config.toml
arch = "transformer_decoder"
model = "autoregressive pixel model"
dataset = "seven-segment displays showing three digits"
train_examples = 195000
image_size = 16
horizontal_flip = false
levels_per_channel = 6
vocab_size = 217
width = 256
layers = 6
norm = "rmsnorm"
norm_position = "pre"
activation = "silu"
mlp_ratio = 3
head_dim = 48
fused_qkv = true
bias = "all"
qk_norm = true
parallel_block = false
dropout = 0.1
inner_norm = false
positions = "learned"
tie_embeddings = false
init = "torch_default"
residual_init = "none"
optimizer = "soap"
beta2 = 0.99
lr = 0.0014
beta1 = 0.95
shampoo_beta = 0.99
eps = 1e-08
precondition_frequency = 50
max_precond_dim = 1536
one_sided = false
adamw_lr_other_params = 0.0013
steps = 22300
batch_size = 128
epochs = 14.6
lr_schedule = "wsd_sqrt"
decay_fraction = 0.4
final_lr_fraction = 0.05
warmup_steps = 1110
weight_decay = 0.06
adamw_weight_decay_other_params = 0.05
Rows from block 3 of a small autoregressive pixel model, named by matrix and row number. Rows with one number belong to one neuron. Each number is 200 + 30 x the weight over its row's rms, rounded and kept within 0 to 999. All counts start at 0.
After each neuron's rows are labels from the 100 images, of 14976, where the neuron reaches its highest value: "strongest on" is what is common among them. Only what is clearly more common there than usual is listed. The data: seven-segment displays showing three digits. In brackets: how many of the 100, against the usual share in percent.
# fc1: MLP up (model.blocks.3.mlp.fc1.weight, 768x256), inputs 64-127
# fc2: MLP down (model.blocks.3.mlp.fc2.weight, 256x768, transposed), outputs 64-127

fc1.705,288,203,191,221,234,203,162,189,202,186,169,212,180,186,143,182,224,197,177,203,189,221,139,181,167,177,126,181,215,196,202,189,166,179,207,204,144,188,262,184,202,166,222,198,221,215,246,164,233,256,197,240,158,157,218,197,210,215,204,163,220,197,249,171
fc2.705,241,164,217,224,129,232,216,167,122,204,212,184,133,236,218,204,221,180,274,215,167,205,217,189,212,214,197,213,186,176,246,153,210,173,204,194,257,214,179,256,180,179,194,167,176,250,149,199,195,148,234,213,234,201,170,185,229,190,222,217,227,200,191,227
strongest on: glare (93 vs 30)

fc1.30,232,147,156,200,282,207,130,244,166,212,210,212,239,176,192,199,214,189,212,190,185,132,181,223,133,199,173,191,229,200,194,147,162,183,217,210,168,178,228,180,188,197,185,226,202,268,181,218,213,193,123,197,173,155,158,247,202,132,174,232,172,204,213,193
fc2.30,206,175,279,219,134,195,209,160,241,214,184,170,187,189,175,200,144,227,189,193,230,214,211,175,237,192,186,224,197,192,200,242,223,145,213,198,168,157,208,205,263,199,227,200,195,165,195,182,236,194,241,144,193,197,218,244,189,198,215,214,222,227,260,187
strongest on: dark on pale (60 vs 16.1)

fc1.592,191,219,249,259,184,227,223,204,163,215,218,209,242,240,195,194,173,269,251,210,151,253,199,202,233,204,137,232,211,242,218,177,205,185,211,191,185,204,222,171,207,152,262,185,220,211,205,261,222,211,193,166,166,220,161,179,184,213,209,170,236,190,166,198
fc2.592,159,178,205,134,199,244,184,203,247,178,222,167,202,177,174,183,220,181,191,233,203,174,202,208,212,200,148,184,211,196,197,179,275,231,220,167,242,212,233,216,210,198,175,251,158,211,163,189,225,226,210,220,216,237,244,210,223,207,229,246,242,210,199,146
strongest on: the digit 0 (72 vs 27.1); second digit: 0 (42 vs 10.6); third digit: 0 (28 vs 10.2)

fc1.732,213,227,164,199,187,255,188,184,231,178,177,199,193,173,194,196,189,249,213,211,212,195,234,168,198,204,137,225,201,198,203,213,241,200,208,243,195,146,249,190,212,236,193,167,174,242,176,246,266,219,236,193,150,259,175,200,242,207,212,217,190,225,226,223
fc2.732,245,206,202,157,195,174,145,144,178,189,204,184,231,160,201,190,249,164,238,232,194,188,199,236,158,177,163,182,214,216,208,189,193,230,201,238,202,166,210,227,149,173,225,241,221,194,181,156,205,194,232,186,213,156,207,227,160,208,120,189,184,178,217,171
strongest on: the digit 0 (58 vs 27.1); first digit: 0 (32 vs 9.2)

fc1.402,272,193,237,223,271,146,173,187,211,211,182,186,255,189,217,224,225,230,271,198,163,197,213,193,207,208,248,201,212,161,214,263,194,170,180,190,242,216,172,236,199,158,236,186,168,164,207,150,213,189,220,252,196,212,188,232,238,244,191,178,248,206,175,210
fc2.402,154,169,228,198,178,218,220,166,173,209,207,206,176,186,227,203,185,224,143,195,240,196,185,157,188,177,149,227,217,158,216,158,152,229,198,203,172,231,258,133,158,217,200,202,254,217,217,203,153,199,166,169,192,158,215,221,219,202,193,184,177,195,205,155
strongest on: amber glow (41 vs 16.3)

fc1.508,205,241,193,193,128,186,215,127,222,205,232,211,152,223,201,166,260,239,156,217,160,264,192,214,198,202,169,162,166,167,156,235,168,217,141,200,234,167,186,200,219,240,135,179,182,247,149,170,241,229,221,186,194,236,183,218,193,207,181,225,157,224,203,181
fc2.508,233,220,257,193,169,164,158,223,203,181,194,197,243,190,182,190,204,167,187,209,217,192,196,180,167,232,203,275,228,202,216,191,195,201,165,151,153,260,254,176,207,190,198,251,198,175,238,179,148,177,204,187,269,187,232,189,200,210,201,188,210,174,202,200
strongest on: first digit: 3 (28 vs 10.2); first digit: 5 (27 vs 9.9)

fc1.744,206,250,198,227,179,179,190,237,250,177,230,240,207,237,225,204,210,208,254,151,206,200,227,200,234,199,183,196,192,192,177,193,146,149,234,150,204,244,192,142,241,156,199,186,157,278,187,214,224,174,181,215,170,198,185,156,206,233,179,209,228,210,233,232
fc2.744,205,164,187,202,207,220,174,165,151,268,172,154,230,212,182,195,165,230,180,232,198,182,192,235,122,208,160,224,215,173,243,192,245,205,163,246,237,191,229,224,182,235,206,201,212,130,229,213,215,196,161,154,190,201,225,193,237,151,243,195,206,140,222,155
strongest on: the digit 0 (61 vs 27.1); dark on pale (36 vs 16.1); first digit: 0 (29 vs 9.2)

fc1.650,227,219,172,193,259,163,173,203,198,266,223,197,206,204,243,225,249,229,185,188,168,218,206,185,241,210,152,184,188,190,194,163,215,268,226,221,185,241,198,228,273,205,272,194,176,213,224,250,206,185,194,205,197,201,211,173,224,207,209,185,173,172,295,181
fc2.650,179,177,254,218,204,242,242,198,222,201,177,184,199,202,227,190,217,184,258,196,239,187,210,215,232,191,240,200,230,214,180,197,179,131,243,184,150,191,193,185,173,187,133,160,234,224,248,170,190,213,222,200,145,201,186,218,189,217,198,209,209,230,139,206
strongest on: the digit 4 (92 vs 27.4); first digit: 4 (76 vs 9.9)

fc1.473,167,213,196,227,163,210,167,206,201,231,134,188,191,226,177,196,185,182,236,129,182,192,198,152,244,217,210,228,156,200,187,180,222,210,206,232,184,181,222,271,223,246,197,206,198,224,223,156,225,255,188,154,210,167,248,197,203,201,182,245,181,204,201,219
fc2.473,206,188,192,149,218,214,194,195,223,158,254,190,216,142,206,220,267,212,147,255,217,146,211,277,162,184,174,174,250,218,156,227,163,174,251,197,255,204,224,111,176,143,213,204,225,213,181,232,192,151,208,196,200,229,166,186,202,203,196,190,207,227,182,170
strongest on: the digit 0 (57 vs 27.1); second digit: 0 (34 vs 10.6)

fc1.57,181,189,220,188,177,194,186,198,183,201,194,152,214,165,236,188,220,190,213,197,195,208,190,211,211,213,232,225,227,234,285,188,241,185,191,247,189,188,210,223,203,233,150,193,212,199,234,174,226,176,161,199,196,184,211,194,182,190,236,237,239,209,163,189
fc2.57,158,282,167,233,154,216,164,237,217,203,203,264,189,169,196,180,227,196,186,199,275,181,209,175,172,231,176,181,169,245,196,247,213,217,200,211,153,219,207,239,212,264,223,205,183,151,214,163,215,161,242,174,185,214,216,251,141,265,174,151,229,143,171,248
strongest on: glare (100 vs 30); white glow (62 vs 17.1)

fc1.566,197,228,231,206,229,182,190,175,199,180,199,204,212,249,227,194,235,273,177,210,192,225,183,255,167,162,172,148,247,134,219,267,184,198,205,190,212,173,252,190,135,200,232,243,256,181,241,173,190,163,136,214,162,136,186,194,284,207,240,232,238,191,178,204
fc2.566,224,176,182,184,172,181,206,213,210,190,192,143,189,117,243,171,173,176,181,211,222,237,244,192,228,205,238,196,191,224,186,181,184,181,161,155,184,219,203,253,176,152,174,151,144,264,218,220,184,220,260,190,284,203,238,187,153,240,176,194,174,169,228,202
strongest on: the digit 2 (100 vs 27); third digit: 2 (57 vs 10.2); first digit: 2 (33 vs 9.6)

fc1.20,170,183,244,183,207,173,219,221,178,267,252,102,223,234,214,193,185,207,178,204,170,167,202,263,159,179,175,238,193,198,203,225,155,168,229,202,229,209,203,197,200,252,204,174,176,207,195,267,206,202,206,148,164,187,163,206,163,129,225,179,196,210,209,247
fc2.20,198,195,208,155,174,246,221,188,211,208,195,226,197,150,170,236,208,207,161,175,168,158,199,198,305,222,268,149,208,209,203,204,213,222,208,246,200,191,176,212,192,207,180,248,267,178,217,170,210,219,158,250,205,159,260,228,185,214,238,189,175,192,205,165
strongest on: glare (96 vs 30); red glow (40 vs 17)

fc1.507,190,166,164,242,173,208,198,281,214,196,188,183,232,195,141,155,166,226,199,253,218,191,249,227,181,194,219,254,229,213,186,172,221,209,182,230,182,201,151,237,213,140,161,193,170,247,217,181,217,178,212,208,210,155,277,148,230,206,208,228,220,247,187,231
fc2.507,221,265,202,234,261,190,201,156,178,217,153,192,172,212,236,209,209,185,220,188,210,209,156,247,225,188,156,191,135,184,219,276,206,210,256,158,194,189,267,180,220,205,161,217,231,185,142,206,175,197,184,181,216,190,134,228,221,202,197,217,185,200,257,178
strongest on: amber glow (37 vs 16.3); first digit: 0 (27 vs 9.2)

fc1.119,215,207,170,173,196,233,199,178,226,231,208,213,205,231,207,180,192,192,235,121,159,151,185,189,204,214,205,178,218,158,189,190,213,177,179,205,176,277,230,202,170,187,229,196,229,155,203,217,236,236,215,177,160,178,171,155,227,187,149,207,189,182,232,210
fc2.119,164,135,165,239,196,220,242,235,219,177,205,179,161,173,193,259,315,251,226,201,213,180,185,222,158,191,209,180,167,183,196,262,209,248,204,192,165,191,193,179,197,263,224,205,172,203,161,211,175,215,214,183,196,189,212,240,195,200,154,190,162,164,182,250
strongest on: red glow (38 vs 17)

fc1.188,227,261,211,181,250,177,224,203,195,236,210,241,173,207,155,213,160,256,168,220,190,233,214,202,120,199,229,205,238,174,173,183,219,157,197,210,159,232,193,136,194,199,187,156,167,197,253,205,177,239,279,222,182,189,275,166,247,226,193,238,221,183,209,139
fc2.188,193,179,185,194,135,223,184,170,233,173,213,192,214,233,193,195,209,201,221,175,191,219,209,182,241,189,132,163,206,231,235,171,131,214,193,176,198,193,183,228,229,214,235,229,261,176,130,172,209,156,133,191,234,172,158,272,203,184,224,186,189,179,181,237
strongest on: the digit 2 (62 vs 27); first digit: 2 (33 vs 9.6)

fc1.671,179,158,184,197,176,219,210,220,152,192,220,209,196,195,136,233,201,213,205,275,189,197,179,186,221,158,260,201,205,219,223,207,216,136,202,183,203,135,159,172,216,204,196,145,181,223,169,179,174,189,156,148,176,223,229,227,209,221,219,128,259,175,159,248
fc2.671,205,217,183,212,213,248,150,208,254,193,172,184,226,158,232,163,196,215,208,150,211,219,191,170,194,227,151,197,235,149,175,170,176,242,203,211,175,227,234,254,194,243,195,244,222,178,178,228,243,217,238,215,192,183,166,172,182,200,186,284,184,195,283,201
strongest on: glare (64 vs 30); white glow (40 vs 17.1)

fc1.580,223,256,187,209,143,216,214,188,181,177,160,214,202,178,239,215,185,235,180,234,242,221,227,184,186,167,223,158,188,206,156,241,163,199,206,215,208,197,178,236,279,198,201,172,215,132,191,221,210,207,172,234,154,139,244,234,213,173,221,255,223,177,188,129
fc2.580,189,172,214,236,253,179,192,244,189,225,234,172,207,239,185,159,152,172,187,185,121,172,159,204,227,218,149,229,242,154,217,171,230,215,163,167,193,226,202,188,113,228,205,185,202,260,168,197,171,185,179,161,246,219,160,175,194,203,212,144,169,170,191,272
strongest on: dark on pale (40 vs 16.1)

fc1.269,217,188,221,214,225,216,245,221,184,198,148,232,170,246,242,205,199,166,237,242,182,146,184,173,219,157,192,226,249,239,155,203,192,172,244,234,206,201,209,157,221,204,186,174,200,224,199,191,262,180,174,216,208,214,223,167,200,170,172,212,192,234,235,188
fc2.269,143,166,197,233,204,198,163,231,196,178,172,212,205,138,214,171,243,262,187,198,201,249,258,228,165,205,197,206,137,186,192,241,227,205,187,208,193,209,161,177,164,172,182,213,220,199,143,186,136,159,215,177,167,218,211,152,191,165,241,155,260,169,191,178
strongest on: first digit: 4 (27 vs 9.9)

fc1.464,165,244,184,133,257,175,171,229,202,239,206,199,168,216,191,194,213,180,213,219,217,131,184,220,150,243,173,209,230,215,170,171,244,213,250,189,234,222,208,225,210,233,216,149,212,220,186,223,193,199,213,172,166,160,222,176,251,213,168,255,210,192,234,203
fc2.464,230,205,197,232,154,232,224,175,204,183,189,202,218,184,254,191,172,193,239,223,183,246,168,211,233,177,230,187,185,183,205,193,132,214,207,176,215,203,137,223,227,176,172,200,180,187,201,146,208,235,209,201,203,188,202,209,202,204,183,161,189,226,176,217
strongest on: dark on pale (40 vs 16.1)

fc1.246,198,187,175,190,234,228,188,136,213,175,220,202,210,219,230,169,165,204,262,208,262,165,211,161,191,205,194,157,212,131,135,195,188,194,196,178,211,206,153,174,201,231,206,207,220,212,248,188,277,151,187,202,176,165,164,229,188,167,219,216,205,191,203,198
fc2.246,220,190,243,206,182,170,236,267,238,220,229,169,192,223,180,236,165,182,226,185,170,222,199,255,221,193,207,235,238,242,222,235,214,154,207,189,214,178,186,209,230,194,190,140,160,212,189,217,174,254,165,191,210,234,197,223,231,251,204,244,187,227,146,189
strongest on: amber glow (40 vs 16.3)

fc1.516,200,167,161,208,185,150,197,209,234,188,186,167,166,213,155,213,157,203,199,177,187,205,210,232,150,238,209,151,186,164,241,220,227,210,163,237,186,178,218,136,210,230,229,227,196,167,205,238,196,163,160,232,228,173,225,196,178,219,177,186,234,192,142,195
fc2.516,181,171,232,195,141,204,192,223,203,192,175,259,220,196,202,149,221,198,223,139,219,199,198,226,225,202,274,220,165,190,185,210,220,175,202,180,204,224,160,235,181,154,175,152,224,205,215,212,158,233,174,229,145,216,179,227,198,227,204,165,218,258,239,245
strongest on: the digit 2 (68 vs 27); second digit: 2 (36 vs 10); first digit: 2 (32 vs 9.6)

fc1.642,217,196,227,200,193,197,212,205,131,222,201,211,222,186,220,210,194,251,245,163,212,167,201,229,146,196,208,205,157,185,247,194,210,190,202,197,160,173,167,227,187,201,191,208,202,186,173,192,270,211,148,192,202,245,196,207,154,198,192,203,177,178,174,205
fc2.642,241,187,208,211,183,224,237,189,216,177,153,225,189,221,188,217,161,210,193,206,161,186,226,223,207,184,197,158,165,170,197,219,205,173,238,226,242,171,227,259,189,183,224,231,121,228,162,156,163,174,207,179,183,215,192,180,196,182,234,198,221,163,239,164
strongest on: the digit 2 (66 vs 27); first digit: 2 (27 vs 9.6); third digit: 2 (27 vs 10.2)

fc1.314,169,215,227,227,224,211,209,150,172,224,198,197,214,174,204,177,241,257,228,168,230,260,226,187,186,157,230,299,169,211,215,139,202,205,186,184,156,157,181,197,210,234,196,193,198,185,183,188,209,190,157,204,184,261,208,220,145,189,201,196,172,197,249,196
fc2.314,244,168,194,172,144,180,200,206,222,190,201,186,196,208,140,222,154,146,205,185,171,133,145,172,203,214,209,167,260,153,186,212,234,239,243,201,208,219,251,200,219,169,265,164,183,202,197,220,185,187,209,223,224,219,177,172,239,225,183,233,250,161,175,231
strongest on: glare (66 vs 30)

fc1.74,169,194,248,194,187,194,227,146,183,180,192,151,194,201,262,245,238,153,229,198,164,229,183,190,188,137,180,222,229,227,236,166,192,203,231,242,223,160,261,219,168,222,151,261,187,185,232,174,214,192,202,211,213,201,238,223,244,218,251,224,241,201,184,161
fc2.74,224,224,188,221,229,236,153,219,166,183,212,237,210,161,224,178,241,237,227,165,260,191,178,180,189,218,183,225,202,167,231,214,241,187,148,228,232,227,184,216,224,209,161,119,204,192,263,221,173,262,202,166,190,170,209,204,176,201,179,215,193,193,207,117
strongest on: glare (97 vs 30); blue glow (36 vs 16.8)

fc1.194,203,218,238,206,192,195,163,188,214,187,223,87,182,203,224,213,156,198,214,210,238,188,187,223,195,132,152,223,221,212,199,159,175,230,229,137,192,254,210,254,166,173,232,207,228,222,191,224,212,184,180,194,183,217,201,215,135,175,179,182,178,279,225,182
fc2.194,198,194,217,194,247,207,248,193,187,170,197,251,218,158,216,195,191,195,253,154,188,208,199,174,184,206,218,172,182,176,215,209,208,167,182,248,154,139,215,206,257,195,178,184,155,195,211,180,196,218,213,207,204,226,209,238,221,202,227,235,190,143,175,227
strongest on: blue glow (45 vs 16.8)

fc1.373,182,200,212,209,201,219,231,187,199,184,172,249,237,201,147,227,181,195,220,205,224,152,194,221,155,213,174,252,202,204,213,209,144,181,161,210,164,171,219,174,204,208,191,190,254,182,215,183,212,242,186,168,189,258,222,225,230,171,202,212,227,179,134,209
fc2.373,199,206,223,189,232,158,200,243,198,259,192,183,196,195,270,187,184,207,243,210,209,221,200,191,245,191,220,188,175,158,183,212,243,236,226,166,198,237,174,236,190,199,217,186,198,223,225,215,163,195,230,260,170,137,195,184,161,218,216,215,153,205,237,213
strongest on: the digit 2 (56 vs 27); first digit: 2 (29 vs 9.6)

fc1.167,228,154,228,172,208,184,168,197,210,214,216,245,214,194,147,225,179,221,222,221,184,206,205,274,215,189,221,271,186,178,171,209,231,253,212,179,181,202,231,220,212,204,160,214,227,199,180,182,228,201,197,224,200,193,206,233,192,235,220,255,213,168,182,219
fc2.167,186,232,201,230,204,210,189,198,166,188,136,165,155,222,234,169,176,141,160,220,202,225,229,160,186,217,220,170,199,248,236,200,193,190,174,200,190,191,157,189,168,158,231,187,164,204,178,251,214,240,162,219,210,206,190,209,183,195,184,167,214,191,200,204
strongest on: the digit 4 (67 vs 27.4); first digit: 4 (35 vs 9.9)

fc1.258,217,204,232,226,225,218,210,230,243,229,201,188,203,209,216,242,169,161,210,237,205,179,181,175,185,152,168,156,202,195,235,164,186,244,131,199,211,245,220,189,200,198,191,150,200,257,211,180,240,188,189,227,189,191,146,233,160,220,240,206,215,203,218,232
fc2.258,152,183,211,150,225,186,192,234,150,219,188,184,128,216,177,186,186,241,199,180,170,201,210,228,227,191,201,195,255,229,213,225,244,171,181,185,182,220,215,265,208,190,212,267,188,204,192,180,157,166,188,202,196,215,213,206,205,228,226,210,180,201,148,196
strongest on: decimal point (96 vs 50); first digit: 2 (28 vs 9.6)

fc1.400,204,196,149,206,205,246,214,253,211,243,214,187,200,232,264,213,269,189,186,230,208,143,222,273,181,187,176,142,207,165,257,197,211,179,226,234,171,166,229,252,234,198,215,215,190,222,207,191,222,212,182,207,181,218,178,208,135,226,186,245,206,196,213,203
fc2.400,191,194,224,198,187,180,167,159,236,193,164,204,238,221,172,238,147,189,207,194,158,274,188,191,226,220,206,310,236,230,176,195,183,187,218,157,215,208,226,129,193,181,200,217,217,191,217,206,229,209,179,191,222,212,227,226,241,182,209,208,169,186,182,215
strongest on: the digit 0 (69 vs 27.1); first digit: 0 (50 vs 9.2)

fc1.484,175,202,239,143,249,222,192,261,177,196,203,178,163,133,179,213,178,178,209,172,222,201,198,213,179,164,169,251,207,227,221,202,189,157,209,211,155,235,198,183,212,197,210,174,199,254,198,243,219,187,205,158,193,231,247,154,220,224,188,120,248,170,204,231
fc2.484,234,177,200,258,159,158,161,188,171,211,211,234,210,220,222,178,235,251,192,234,184,206,240,154,256,217,219,238,209,193,175,247,236,212,215,222,191,176,239,167,203,199,188,191,214,166,192,149,219,209,223,202,217,213,187,212,189,128,255,242,156,212,190,216
strongest on: first digit: 4 (27 vs 9.9)

fc1.18,247,220,187,198,154,185,222,267,221,237,173,193,227,203,182,223,186,196,182,196,201,219,228,210,154,271,166,216,208,228,197,212,215,225,142,203,225,160,220,225,154,202,244,202,177,155,207,230,206,178,171,187,181,195,223,237,209,190,243,227,205,186,163,204
fc2.18,146,164,205,186,205,191,211,133,187,151,205,205,214,195,253,160,227,194,173,170,228,184,168,206,216,164,201,139,204,184,190,216,213,199,228,197,180,212,153,228,221,198,188,200,206,249,208,102,225,241,216,215,252,193,219,170,209,230,132,210,217,198,236,222
strongest on: white glow (47 vs 17.1)

fc1.712,217,138,202,174,213,157,172,209,232,222,227,228,223,200,199,275,249,157,184,199,233,233,232,201,176,199,195,219,184,203,213,221,180,196,190,208,180,234,242,197,210,175,211,134,176,144,225,182,206,234,175,218,210,219,238,208,147,209,139,189,181,201,237,209
fc2.712,158,280,211,214,208,200,194,165,166,192,200,211,159,190,240,182,197,225,242,216,219,230,184,211,233,220,158,225,229,167,169,229,168,264,220,229,208,197,145,214,227,180,206,207,208,224,182,216,178,166,242,212,225,160,194,202,204,192,228,167,235,259,202,164
strongest on: amber glow (89 vs 16.3)

fc1.576,187,237,197,184,204,204,232,182,245,201,179,202,175,196,240,169,157,168,229,188,135,187,209,196,214,169,257,188,201,200,152,243,201,198,174,181,186,174,201,184,241,177,206,173,220,198,238,208,165,196,202,218,179,189,180,254,235,209,182,170,188,232,211,212
fc2.576,208,179,193,156,224,210,189,191,196,235,187,193,204,200,237,171,235,239,184,214,178,218,213,209,244,215,189,198,222,175,224,214,249,180,234,248,172,188,223,265,189,249,215,252,167,178,192,198,171,123,228,230,232,196,239,174,256,178,220,214,194,203,252,221
strongest on: decimal point (98 vs 50)

fc1.551,173,183,206,240,236,224,169,247,194,275,224,212,190,237,162,190,211,182,158,223,202,244,193,171,231,185,175,206,210,194,235,214,205,144,195,174,196,186,227,154,189,179,179,167,248,205,190,188,209,207,220,174,184,213,250,216,197,214,212,219,212,195,177,244
fc2.551,239,230,179,191,163,183,219,146,189,182,162,216,193,217,206,156,194,175,273,153,224,160,184,232,156,229,212,225,204,194,205,175,191,262,153,172,179,142,172,228,255,198,188,204,171,207,188,188,151,218,175,204,219,211,161,213,224,201,170,191,203,204,188,173
strongest on: third digit: 2 (26 vs 10.2); first digit: 6 (26 vs 10.5); second digit: 6 (25 vs 9.6)

fc1.694,232,147,286,184,191,244,181,163,190,158,209,193,178,189,206,281,187,211,187,226,179,153,227,124,165,215,199,211,214,224,220,172,203,135,208,193,249,185,208,215,208,222,247,170,164,192,181,238,199,219,219,154,230,235,188,209,227,167,207,182,167,175,174,187
fc2.694,201,214,241,238,176,228,163,173,155,189,169,161,146,230,229,143,201,172,241,202,193,210,182,201,217,165,168,256,167,210,156,149,204,168,148,199,193,238,149,184,203,208,214,218,189,180,263,176,261,206,203,172,209,205,230,241,155,226,186,212,205,197,208,167
strongest on: white glow (41 vs 17.1)

fc1.441,185,177,186,197,175,173,248,181,169,199,190,207,247,167,214,222,162,233,173,206,158,181,222,169,206,213,222,185,175,188,178,199,203,150,168,148,194,190,225,241,157,229,232,158,186,223,277,201,164,124,211,207,192,217,173,168,207,208,218,207,210,221,231,214
fc2.441,209,202,213,215,178,189,208,226,207,187,220,229,176,221,232,183,204,223,234,174,261,245,200,210,168,169,166,203,232,232,204,239,175,178,206,252,225,174,202,140,210,208,156,293,213,249,132,218,212,224,164,226,152,254,222,233,213,161,163,168,204,151,206,200
strongest on: blue glow (40 vs 16.8)

fc1.388,158,152,164,204,187,214,192,164,168,184,209,181,221,163,188,185,132,224,199,227,196,131,141,176,147,246,183,193,211,211,161,236,203,208,231,160,137,223,200,189,139,218,197,194,219,202,204,196,286,207,146,286,209,154,167,229,189,220,217,193,196,146,169,218
fc2.388,212,194,204,209,231,202,204,142,170,198,192,176,158,203,247,199,156,236,182,232,248,214,180,165,186,175,223,231,218,238,178,243,244,187,283,216,222,210,185,221,189,197,207,197,233,301,150,171,180,232,168,212,255,188,160,207,249,238,211,227,210,220,160,193
strongest on: the digit 2 (80 vs 27); first digit: 2 (36 vs 9.6); second digit: 2 (29 vs 10); third digit: 2 (28 vs 10.2)

fc1.421,177,225,204,169,196,183,231,149,186,206,203,187,152,246,262,207,178,192,232,219,216,240,182,211,226,148,242,189,141,169,211,178,184,216,185,153,199,191,209,229,212,246,198,227,186,176,170,218,205,175,208,175,206,151,163,236,152,208,187,215,183,242,159,187
fc2.421,242,223,210,176,250,182,204,171,212,191,151,238,197,144,140,237,175,169,156,210,179,211,237,199,173,225,203,213,231,209,183,243,211,151,187,205,212,195,153,167,209,196,204,173,192,251,212,169,144,236,189,214,202,199,240,172,195,159,223,169,235,183,238,207
strongest on: white glow (50 vs 17.1)

fc1.107,187,233,187,157,120,213,202,169,212,204,198,253,144,224,248,219,216,224,187,164,187,189,193,211,156,140,204,180,170,166,228,187,198,238,202,186,169,214,188,163,203,216,176,225,187,238,225,211,227,214,230,167,184,192,166,179,167,239,232,145,217,204,219,194
fc2.107,153,157,194,193,207,183,191,220,197,250,203,240,170,220,203,140,225,194,217,193,163,153,216,232,228,129,202,181,225,244,220,223,178,269,171,215,187,206,136,163,228,180,154,219,238,190,202,223,232,144,286,238,168,246,243,179,173,161,211,230,227,206,203,177
strongest on: first digit: 3 (26 vs 10.2); second digit: 2 (25 vs 10)

fc1.579,244,211,177,265,237,218,172,175,155,147,174,178,255,143,147,157,172,222,134,211,186,220,227,283,144,183,163,168,165,248,191,220,244,211,216,170,142,225,201,219,230,212,193,196,181,190,235,242,245,173,184,224,181,126,181,192,248,155,144,200,185,214,203,157
fc2.579,203,213,204,189,182,177,182,274,216,213,240,251,151,275,207,219,222,180,189,233,180,204,148,147,180,206,220,212,177,182,176,164,181,156,211,157,262,255,216,205,151,167,239,195,171,246,195,188,198,214,179,163,209,221,201,213,142,212,218,188,232,211,226,220
strongest on: glare (100 vs 30); dark on pale (85 vs 16.1)

fc1.286,170,284,163,173,236,188,168,218,191,145,211,155,236,192,242,227,239,219,210,196,213,222,187,190,179,175,234,188,186,157,209,166,224,127,194,282,264,191,161,243,208,192,225,144,207,205,206,204,221,170,162,204,253,229,221,230,224,221,232,260,204,167,210,204
fc2.286,230,147,245,198,180,202,181,145,220,244,218,230,156,212,191,160,176,150,215,183,197,146,225,200,210,182,173,190,215,238,207,159,223,250,183,158,196,204,207,198,226,226,174,243,193,194,167,195,205,212,227,230,204,205,237,186,185,171,163,177,222,233,205,199
strongest on: decimal point (82 vs 50)

fc1.467,144,238,197,177,212,200,206,175,189,179,240,202,180,186,233,213,205,209,242,201,148,171,178,141,198,156,197,203,161,213,221,214,183,157,196,165,172,226,183,222,183,193,230,169,216,207,228,166,188,233,107,232,146,156,168,218,223,187,212,245,228,168,155,180
fc2.467,252,220,143,158,156,238,215,208,224,231,220,197,234,174,152,220,177,254,161,200,240,257,207,193,156,231,188,181,231,186,190,182,185,195,212,174,190,153,233,188,193,181,157,242,218,229,184,224,187,173,232,194,196,168,235,152,189,211,196,205,191,180,193,242
strongest on: first digit: 3 (29 vs 10.2)

fc1.198,188,177,244,204,199,228,191,236,178,196,245,185,146,252,174,188,193,242,209,238,167,167,230,192,197,268,198,210,189,238,184,239,201,165,175,245,207,216,239,161,174,244,262,164,175,218,205,219,201,143,204,201,186,184,198,226,166,180,234,201,241,214,232,202
fc2.198,203,258,141,151,232,201,187,198,210,225,176,215,213,187,220,189,242,188,209,202,221,183,181,210,153,198,172,211,206,186,213,202,147,209,170,208,221,104,152,157,211,183,191,203,168,208,190,206,209,252,231,199,226,232,201,208,196,201,164,199,192,175,168,184
strongest on: third digit: 2 (27 vs 10.2)

fc1.495,207,205,227,163,212,220,171,197,170,159,230,159,187,202,219,199,222,237,244,237,214,191,171,192,198,159,172,178,271,242,190,191,192,145,196,210,192,225,198,207,154,263,246,147,149,189,107,209,213,236,232,221,187,234,166,232,226,207,179,242,224,247,161,194
fc2.495,228,191,210,202,200,174,161,204,223,195,185,189,208,164,219,223,154,176,188,193,140,200,152,203,178,171,183,189,147,203,190,224,199,150,152,173,166,243,220,227,201,241,190,225,221,188,246,212,184,139,209,217,180,176,232,242,142,188,215,215,164,187,252,216
strongest on: decimal point (87 vs 50)

fc1.77,188,152,211,173,151,232,210,219,238,185,186,179,214,181,216,222,233,190,227,220,234,205,167,160,209,231,150,250,171,246,184,239,237,222,227,245,177,210,231,185,208,225,158,215,238,130,183,221,226,191,189,216,187,228,189,198,215,192,181,186,175,233,158,227
fc2.77,191,226,204,216,253,189,169,227,174,196,178,163,212,182,211,139,203,177,188,182,144,200,232,206,201,150,192,206,207,180,255,171,181,194,165,187,247,211,213,245,209,175,162,216,149,237,188,164,137,172,232,232,178,174,186,186,181,186,225,199,248,199,199,262
strongest on: the digit 0 (82 vs 27.1); third digit: 0 (39 vs 10.2); white glow (38 vs 17.1); second digit: 0 (37 vs 10.6)